A small audio frame classifier, trained from scratch: norm groupnorm, 2100 steps.
Rows from block 4 of a small audio frame classifier, named by matrix and row number. Each number is 128 + 32 x the weight over its row's rms, rounded and kept within 0 to 255. All counts start at 0. Numbers have three digits each.
After each channel's rows are labels from the 100 clips, of 14976, where the channel reaches its highest value: "strongest on" is what is common among them. Only what is clearly more common there than usual is listed. The data: telephone keypad tones over noise or synthetic speech. In brackets: how many of the 100.
# conv: width-5 conv (model.blocks.4.conv.weight, 368x288x5, standardized in use, each kernel summed), inputs 144-287

conv.280:125133079144130128078110186115137096096082162117167114083108104138078093081121098090119129157082150050187153101110102081136099134164121123122107141130097112098097048110196129125151132140150145111092130121134085149165156128122090124156128153157166099173130106172177185156112126152106126133125147161175108185107149124137063064154091204142130125086165121117175131214105153068138210143147084117143118157093133085157073092183095120111146
strongest on: reverberation (78); number of keys: 1 (73); key "C" (57); last key: C (42)

conv.122:112142156132127000149120098118065170129113112121157079168134127106115128140097199136085101168162127133111110143090139127110105118000158136119153107067134127161089133141150208141114130124110133117083148144085147211089154125123140094152121153098158135135111124133124144113144159129100128165137108130212148151131107105150161105146132117124108159136127118119146090054130139150065004146117116123095147117000160130085077118123203159155118
strongest on: key "#" (100); first key: # (83); last key: # (82); number of keys: 1 (64)

conv.89:132120165118114123071145106107128146116136125151112124181137131071142093082172110119116160124126087137097131141107206127126157160148160098166028135130126131101107130127153149099194126188188156144144186134044014100109131104114154098135112144177113154124155152199149147205106139144135122142148141135106135131155100061115133136078143106109138120106169139090090146155137170063122103152156147100146149150116160080120105180084092159197172
strongest on: key "B" (99); last key: B (92); first key: B (91); number of keys: 1 (86)

conv.212:198131144164184078040148132100113153094163111148196111025130144161139113149105194143100164111163129151123122109134075133149166150204179143133154124157215155113138125138161084156156122129136097135119101139166134093114133135130091108162157141117097174162119098110150121176088123131132130159142159203178135119114175106142098133126142097132132169188120157101112142023129136071154055145121132144149129118102151101190188105178087148122135
strongest on: key "9" (100); first key: 9 (85); last key: 9 (80); number of keys: 1 (66)

conv.179:095101139154143127086100079132110122122143160170079143140136164088145109143115137150114091128097113071154100108128129151135126114143094180153038133105147117108175190128130105124131137118123103067086101153079069102128157175109089181088085175082135082157101101114174126113151158159082126203152121101088101139150122168086123157157126089140192120122128108132144134171146166148102121120145069135089108156139138082120074199086119101067129
strongest on: number of keys: 1 (85); first key: 3 (37); last key: 3 (37); last key: A (35)

conv.58:154100096129119099126142140051151038116093164147122113115144188177081133081136096137107140116113121141162146106043135134144173132149105146123046091149122159136078142149179156115147143131090105141144124108184207170100098101088094070123088085136114144147088136150106166118125079150133132136182123124163132150153145149119123116100136101114137104065081122082134132132135177129112062103147149128108097126102165115081171115136145134106124
strongest on: key "2" (93); number of keys: 1 (89); first key: 2 (88); last key: 2 (87)

conv.263:149149094126165089095150189041108168121154141106097090000134172141180134172155117147104127153167147169128171107111149110087126097113151084141131147133149158164202077136161138141117142159148166133089145133162097114097133200093110141127127139144113135197145142116118102112129157134170175149140137156123126131117208109151148065097161097116137134138191160144158132114143121117173193115184156143093129157128124114077147117096166113132079
strongest on: key "0" (79); number of keys: 1 (65); last key: 0 (62); first key: 0 (59)

conv.120:130113103131135074077197131116174111116168117137177133134114122130144198140174113111141106108176082196119140157111151113128134105132129166146126093189180169138130141116181166129139119182113155130137133118208101098091182148087103146179190082161129138132132146144118127138132108151066101128102139074148121157140200112186177118105152113156146134207137098134130128089084151073183137184122029119158118155140120108080086086098099114125131
strongest on: key "0" (100); first key: 0 (90); last key: 0 (81); number of keys: 1 (72)

conv.277:153166065106164055147112169147132137115077088167166121114135143174112127097160117083089241109172157125178118100155126138131106113084108148139127125148108201188148148140084104135150112108173087085164127142196152107203117069130128115118146117150105106100133146148106149108157155116156130168126106093109142117146098123127112115162082157200195139119099049071129188100104196113120231183126123083070094139138180048154130142106138103036196
strongest on: key "8" (91); reverberation (83); last key: 8 (66); first key: 8 (55)

conv.223:133113103148192144145121127081080167127121121139118026039176129144147144155094149145157157189141093132189103136108123152154135138170122118171255137111119156102189099083150080158167147172182097149105119113142150071140131115159129127102142096138108171144138184137094072133147134140147151089158153157177109093123102191126125128103173119171115149094111120119188124050162159165146094131134119079143131177090124121117230099142206161137134
strongest on: key "6" (90); first key: 6 (74); last key: 6 (72); number of keys: 1 (68)

conv.77:138146135095119127072169110122108166163106090144155096152169162152117133166178109100068167145099132157085074140123132126102134188145185129154107167138131104140084140148139133187115171133082146147139119119152101153162155146161114112113153099151079153132076169087155074165154188153150150145057118114118130087159135118235093108108105131122143136098170123072126089218108125108174154110099128164131145083111154145078111138155125098175142
strongest on: number of keys: 1 (96); key "B" (58); first key: B (57); last key: B (55)

conv.339:165102119135134055072114099175120114174094087176115067173145168138109168111124093187120152089065087103112105067146127124098167084113173125144144076127103122138094138080116167084145099130148136084074142110095067165137131104181153148117122083119139115132129148095180126095191160078165087176207118114113067128150175195161102108095130098122104125117126115091101092097145098206113169129148107162102084087115160125098132101100159105119116
strongest on: reverberation (93); number of keys: 1 (67)

conv.4:132144129101163120080105177095177143113118137158072091117100140124174117117120137117115175117167158142163138100172124131147136099098123138143136189120098164153124127106092113110137127144134166108140092130094081145177116123134118173153172181122110144139144150128074138100135131131108158097107128096130178119055110101144152183132136058106157112245118129132154143050190117215099158114106103134163135190147159148166112074107102177141113
strongest on: key "8" (100); first key: 8 (91); last key: 8 (78); number of keys: 1 (69)

conv.124:103142117166090096124153134139110152143099155137125107144141126105140154091137183167109121109057126095139178110096110145120088155128133130166096119049161139130153121145102126107162123144152060182162081149109101149129126160117188151154103114113163073124134113091154197169138154133157115153175123150165174164098133155165091118140191198170070176055142124115145122087119127122094131129114160194116166122073133137076084187090147104135148
strongest on: key "#" (96); first key: # (85); last key: # (81); number of keys: 1 (72)

conv.332:171120111108107096086125118155066095138087125148119070093142177095098119121094116118119125121155171093124120086118162068166142163092162194130113131111146126113113120090118096139117079117125100133097135052131080152117123117170173147087177135114119102136151103129112102141148136161084162153140187173130151134118140127146145154083149163123157126131166102108112093154179168148133103221144221091152131121122153060117080212120150118173070
strongest on: number of keys: 1 (82); white noise (39)

conv.268:146206091114099165086139090054145105137154137080106044022112112139153140153120118141131134138142190154115158113139168115062109136134205128158155162163148149138095060178132104107148150113124158185127154116148088120147088156142174115076140153151157172172150185159104148107086128174137152121125112167152104128102120124117152114097139144072108118138141140127156151126104139169127209090131135162086153118129143103126210163133175176169121
strongest on: key "7" (84); last key: 7 (70); number of keys: 1 (68); first key: 7 (66)

conv.272:216162067118161151104149123050109142122120100148153128002153160135117164122165115112184136171141198143129118106167142100152129130188162108141172140124149146127128090167164152134146145115135127148114123091136113165076171132048102149091099107187076155153159179111159177098108130107185111148163158119115131125111185128137119110118130048113145144174129103144129162224060193121134157073169191088144109137155117102138138041168165125125082
strongest on: key "C" (89); last key: C (71); first key: C (67); number of keys: 1 (57)

conv.330:112133108126111114102144049174098100165069136156157103124201134087169120162094125135075165083154105169076127111097161152016143115146054131147087096124122143132127152174089111093165091130204171198157114162143090113142112108139157082164173068131161156107110090152194181147111153130137125153084092106073114125126138158100126111161123138144149149122058208115092163078108146065125090062174112140103125106108138078080096115135127124123137
strongest on: number of keys: 1 (97); reverberation (55)

conv.297:130128127128104136086146171127139095152166128099158121131150121124113146116100143120084093138171177118174106122172146134169134123168113201176153115138138184147153106232146149143138057091146098110160142116114130108132148097080088053127149113150145112148147143108154167147122113113141089145088132089106134150153144128175099100078145113101060193146046097114101123104106109131141126130113203128187082112110121052143122107121134166151144
strongest on: reverberation (98); number of keys: 1 (79); first key: 2 (27)

conv.54:139171122126124139145110144082065185160137155150124138157162155206147150071101139075154150155136131125171179124097147111170142099186128090119218111153175108104100099141059161147106130200171171170085109051078125127114127098112177136104099111093122115146145158143094157131057119123135102154158174036111131130115114179146125098134126104131132130073144096130126157173109125064203145093123088142156133101144147115067162127114125140138127
strongest on: number of keys: 1 (93); key "6" (54); first key: 6 (51); last key: 6 (49)

conv.35:145166137165187101136156150196151135183152112129161186199142147147115181167159109161114145106165149164119178200150148183140188159124132151128125117126165076117110134134108118150126152143154169139132202140073176136128116139114133093113085090133120158131118084101109100099146117113122150105097110093149103116078104105131116095083121141122108146124158105041142123123128110105120094119158101136129119119105085091085115068066162165113097
strongest on: key "5" (87); first key: 5 (74); last key: 5 (66); number of keys: 1 (61)

conv.254:148107102147117153064153185114164123093112116155195110029142126163115157118119110122110220120141213125076146118188121117148141140138115123147090176156141124099122098143112120174138171104131095148116123126122125141191142130084117098123111134141117157169155157094164089130130101107157135128123141123114148127128170170154127137158166142170126141159142136156161173255087147158115163184152170152123157134082125159097137064108178128121163
strongest on: key "C" (100); last key: C (87); first key: C (84); number of keys: 1 (70)

conv.204:099186069149086101124114129146149114075140132138135197096092135092131144126189125114099147143127128121139118181185125104107103160082172150127082138109067128105093109130127130141153165141129101073177160121057158152152124153058081133143201123130068129138111152123168131103101178160149188121214131122145159148124130125161116128118126145147164104210158121130102124162104126141098128151109185133117148205126169157165153141145135125082137
strongest on: key "8" (100); first key: 8 (93); last key: 8 (84); number of keys: 1 (77)

conv.348:120069152163149137075121159098181092122051090125170058117145152122058117124130165047116116146144070087071110121107092087152115132166110132114089071194127101089062104110167088118118131124172116147117124152084136118157157150130153167141120091104164127121134120106150143123122112139110115101138118178125090135130113054125140109096128132124145101084175166143104159138165144171157150182118152149143115124168153121171107160117093148119120
strongest on: reverberation (90); key "D" (61); number of keys: 1 (54); first key: D (44)

conv.91:102120136127142144131175114156149126143140120149150092110161144151119210146186141133104103104141114149142120169169119138125157147167138145131063187106109129149140045151120106157119148101119148165101153149071149155128162146096144074116112141148103112138164128166131137080151162149079134126144192113129149144098086093135168032155159117101118111128113109096127184084114104077158085101127088142138133143083204055115102072131126167114113
strongest on: key "3" (75); number of keys: 1 (67); last key: 3 (63); first key: 3 (60)

conv.308:155075057093160141158154167083130139079136136091129117135098126137109110096098101120119162165060124164099115121128129136147122100125139097165147151056089152182124106106109104067076096134115199104148159128185130137205114151121085144086114166111094163097123175143184125086118074179176036114145135122150080132162147111157105162088165169112178112108072097069102112139174138135112076119162195134138102140094160145087124125115122143161152
strongest on: reverberation (83); number of keys: 1 (68); key "2" (55); last key: 2 (42)

conv.334:088147080165140101139142185061126105146110110193153120126159231133129040128149100096100104089106099119063136134133108053186120118123128117138166123122104090096104115105126121114138102127105131061156136146089146088124160122071123078123092112126103110082132083118110122163135161118175109107131109092125147135140118186086124078111089114167118127113109137165179131112166131202068165131177149115129121154148114138153106153139103088115090
strongest on: reverberation (81); key "*" (69); number of keys: 1 (63); first key: * (53)

conv.316:127141130125132062129212139165120108107117093147115139120128135110178121128148098115099090114125077130047166160067164075109147146103131118117158068137176115172132124089125178155150170163152130113126103118126112099084124183090136143111124129152148120136104136123099072173125125161070110102082133121160126092131148096176209058111112112116126165140146167147113170061123165080127142135112104116178135132163094084102097114092135126121080
strongest on: key "0" (100); reverberation (87); first key: 0 (73); last key: 0 (54)

conv.166:115105151144170124132153109112141123104126137144149093128093164086128160075143091120179102130120119167107124140177113039111127123124103103125103096147164119137151144095154150123104164176147090125082072176181124134106103097180109116150122111134124110096098140108149116160167101116106086151134127108189118135149217134156119148122113107129103137188122115082106187091082082037180141120101044088129102148191108109144131187121129106144129
strongest on: key "0" (100); first key: 0 (90); last key: 0 (77); number of keys: 1 (69)

conv.19:112171176131155208112092082131155155177083181110084090117132140139122155132160121128131138180120137124151161127067142171106146121136214128131149128168136137118115120132123138121115138102163162125122135113141100193129133183151142125198165079159150111157152123184131162131104162144091186176160144136124138089164128181166138157122138117135073115134147111072088107100119130134096130151112105171129148125157099140087168159208142113168176
strongest on: key "7" (94); last key: 7 (75); first key: 7 (73); number of keys: 1 (63)

conv.207:139088042142132090125121147130162103117121068192193120091125141143127160098162161081144135160092120099166169140128125120152118190170113108141133085140124110100112163159122121171156144133114132114148112119100076147152192106090123189128089157141166184168146146124182104132130118147138172169157130131144136074156122073121136092090136144128054113175077053159112133082069159131170087148139143074113074140076108132145144182131088161137144
strongest on: key "9" (100); first key: 9 (75); last key: 9 (71); number of keys: 1 (48)

conv.125:120167125126150149146126126079160091155118128116140123107141160154114107139142152141136142059115159105179109145070166118115139105165143075114039175153131138097111071122153111142117124130118116124105135104204203129110183165094131093150083128125151145174112110146139150137079117107180091169162122107110173143163169158090145113117106125114087106047133114100123105118105128078168123148154216097124158121160114181127149118143168118122106
strongest on: key "2" (100); first key: 2 (91); last key: 2 (90); number of keys: 1 (80)

conv.14:089160131072156084098127142155130088119091183121059162137174150126106104075141136116070173110129087114110132185125111162165132203152143092108180140090016109118131169138069135155107196131131161171107184087132106151103096143118171145167156092147122115136107109089115164161164119141133143124151114122117121138107172172092168146073104124152149098140154151115107161147136122094131127130157159136126109182154085110121109196160169129146129
strongest on: key "8" (90); number of keys: 1 (86); first key: 8 (84); last key: 8 (81)

conv.174:126086129113088076144179104142098102108141164086118133148120084105121164136107143130139141150131076164146096086134118117169094100173070129132114129089099131172059162057123053112133133084121109080163139143083097054137108169072146111161169060075133104161124046152121140151092146107109115138138198122152182171160101156140102091151174098120107124083140139117133159111146089134146074081112182120189128119063127148180158185185057132170133
strongest on: key "9" (94); first key: 9 (85); last key: 9 (84); number of keys: 1 (79)

conv.236:118164117192117117140155191184153083085116164159158167091131156152121117114113136101162108175116192125177123086128168118183140142206121110147099124127152115103154146119122171141153098186133160100117159172168135167170126155084185120160090149117165103145129075067150070135123173134116129090127137073116107130146087128119089117141093135181174060081107087118112118218087177133152170164144147142118132144147141123084082093132172093164099
strongest on: key "B" (91); first key: B (82); number of keys: 1 (82); last key: B (81)

conv.225:123086094151124173134107094173104145134081163152154234096145135152122149107143138172151106143147151091165118156158136120161154113087104106147167154151153152149104128116106114151143160125123122084184157111204103138111132133072092102184095115149135069128144110110093164078111106111157113126117126128124110142155157179066123144134189153150184120062144108107162138172083195143114143145128102117093159110096101112102128030169082103160116
strongest on: key "7" (96); last key: 7 (86); first key: 7 (83); number of keys: 1 (76)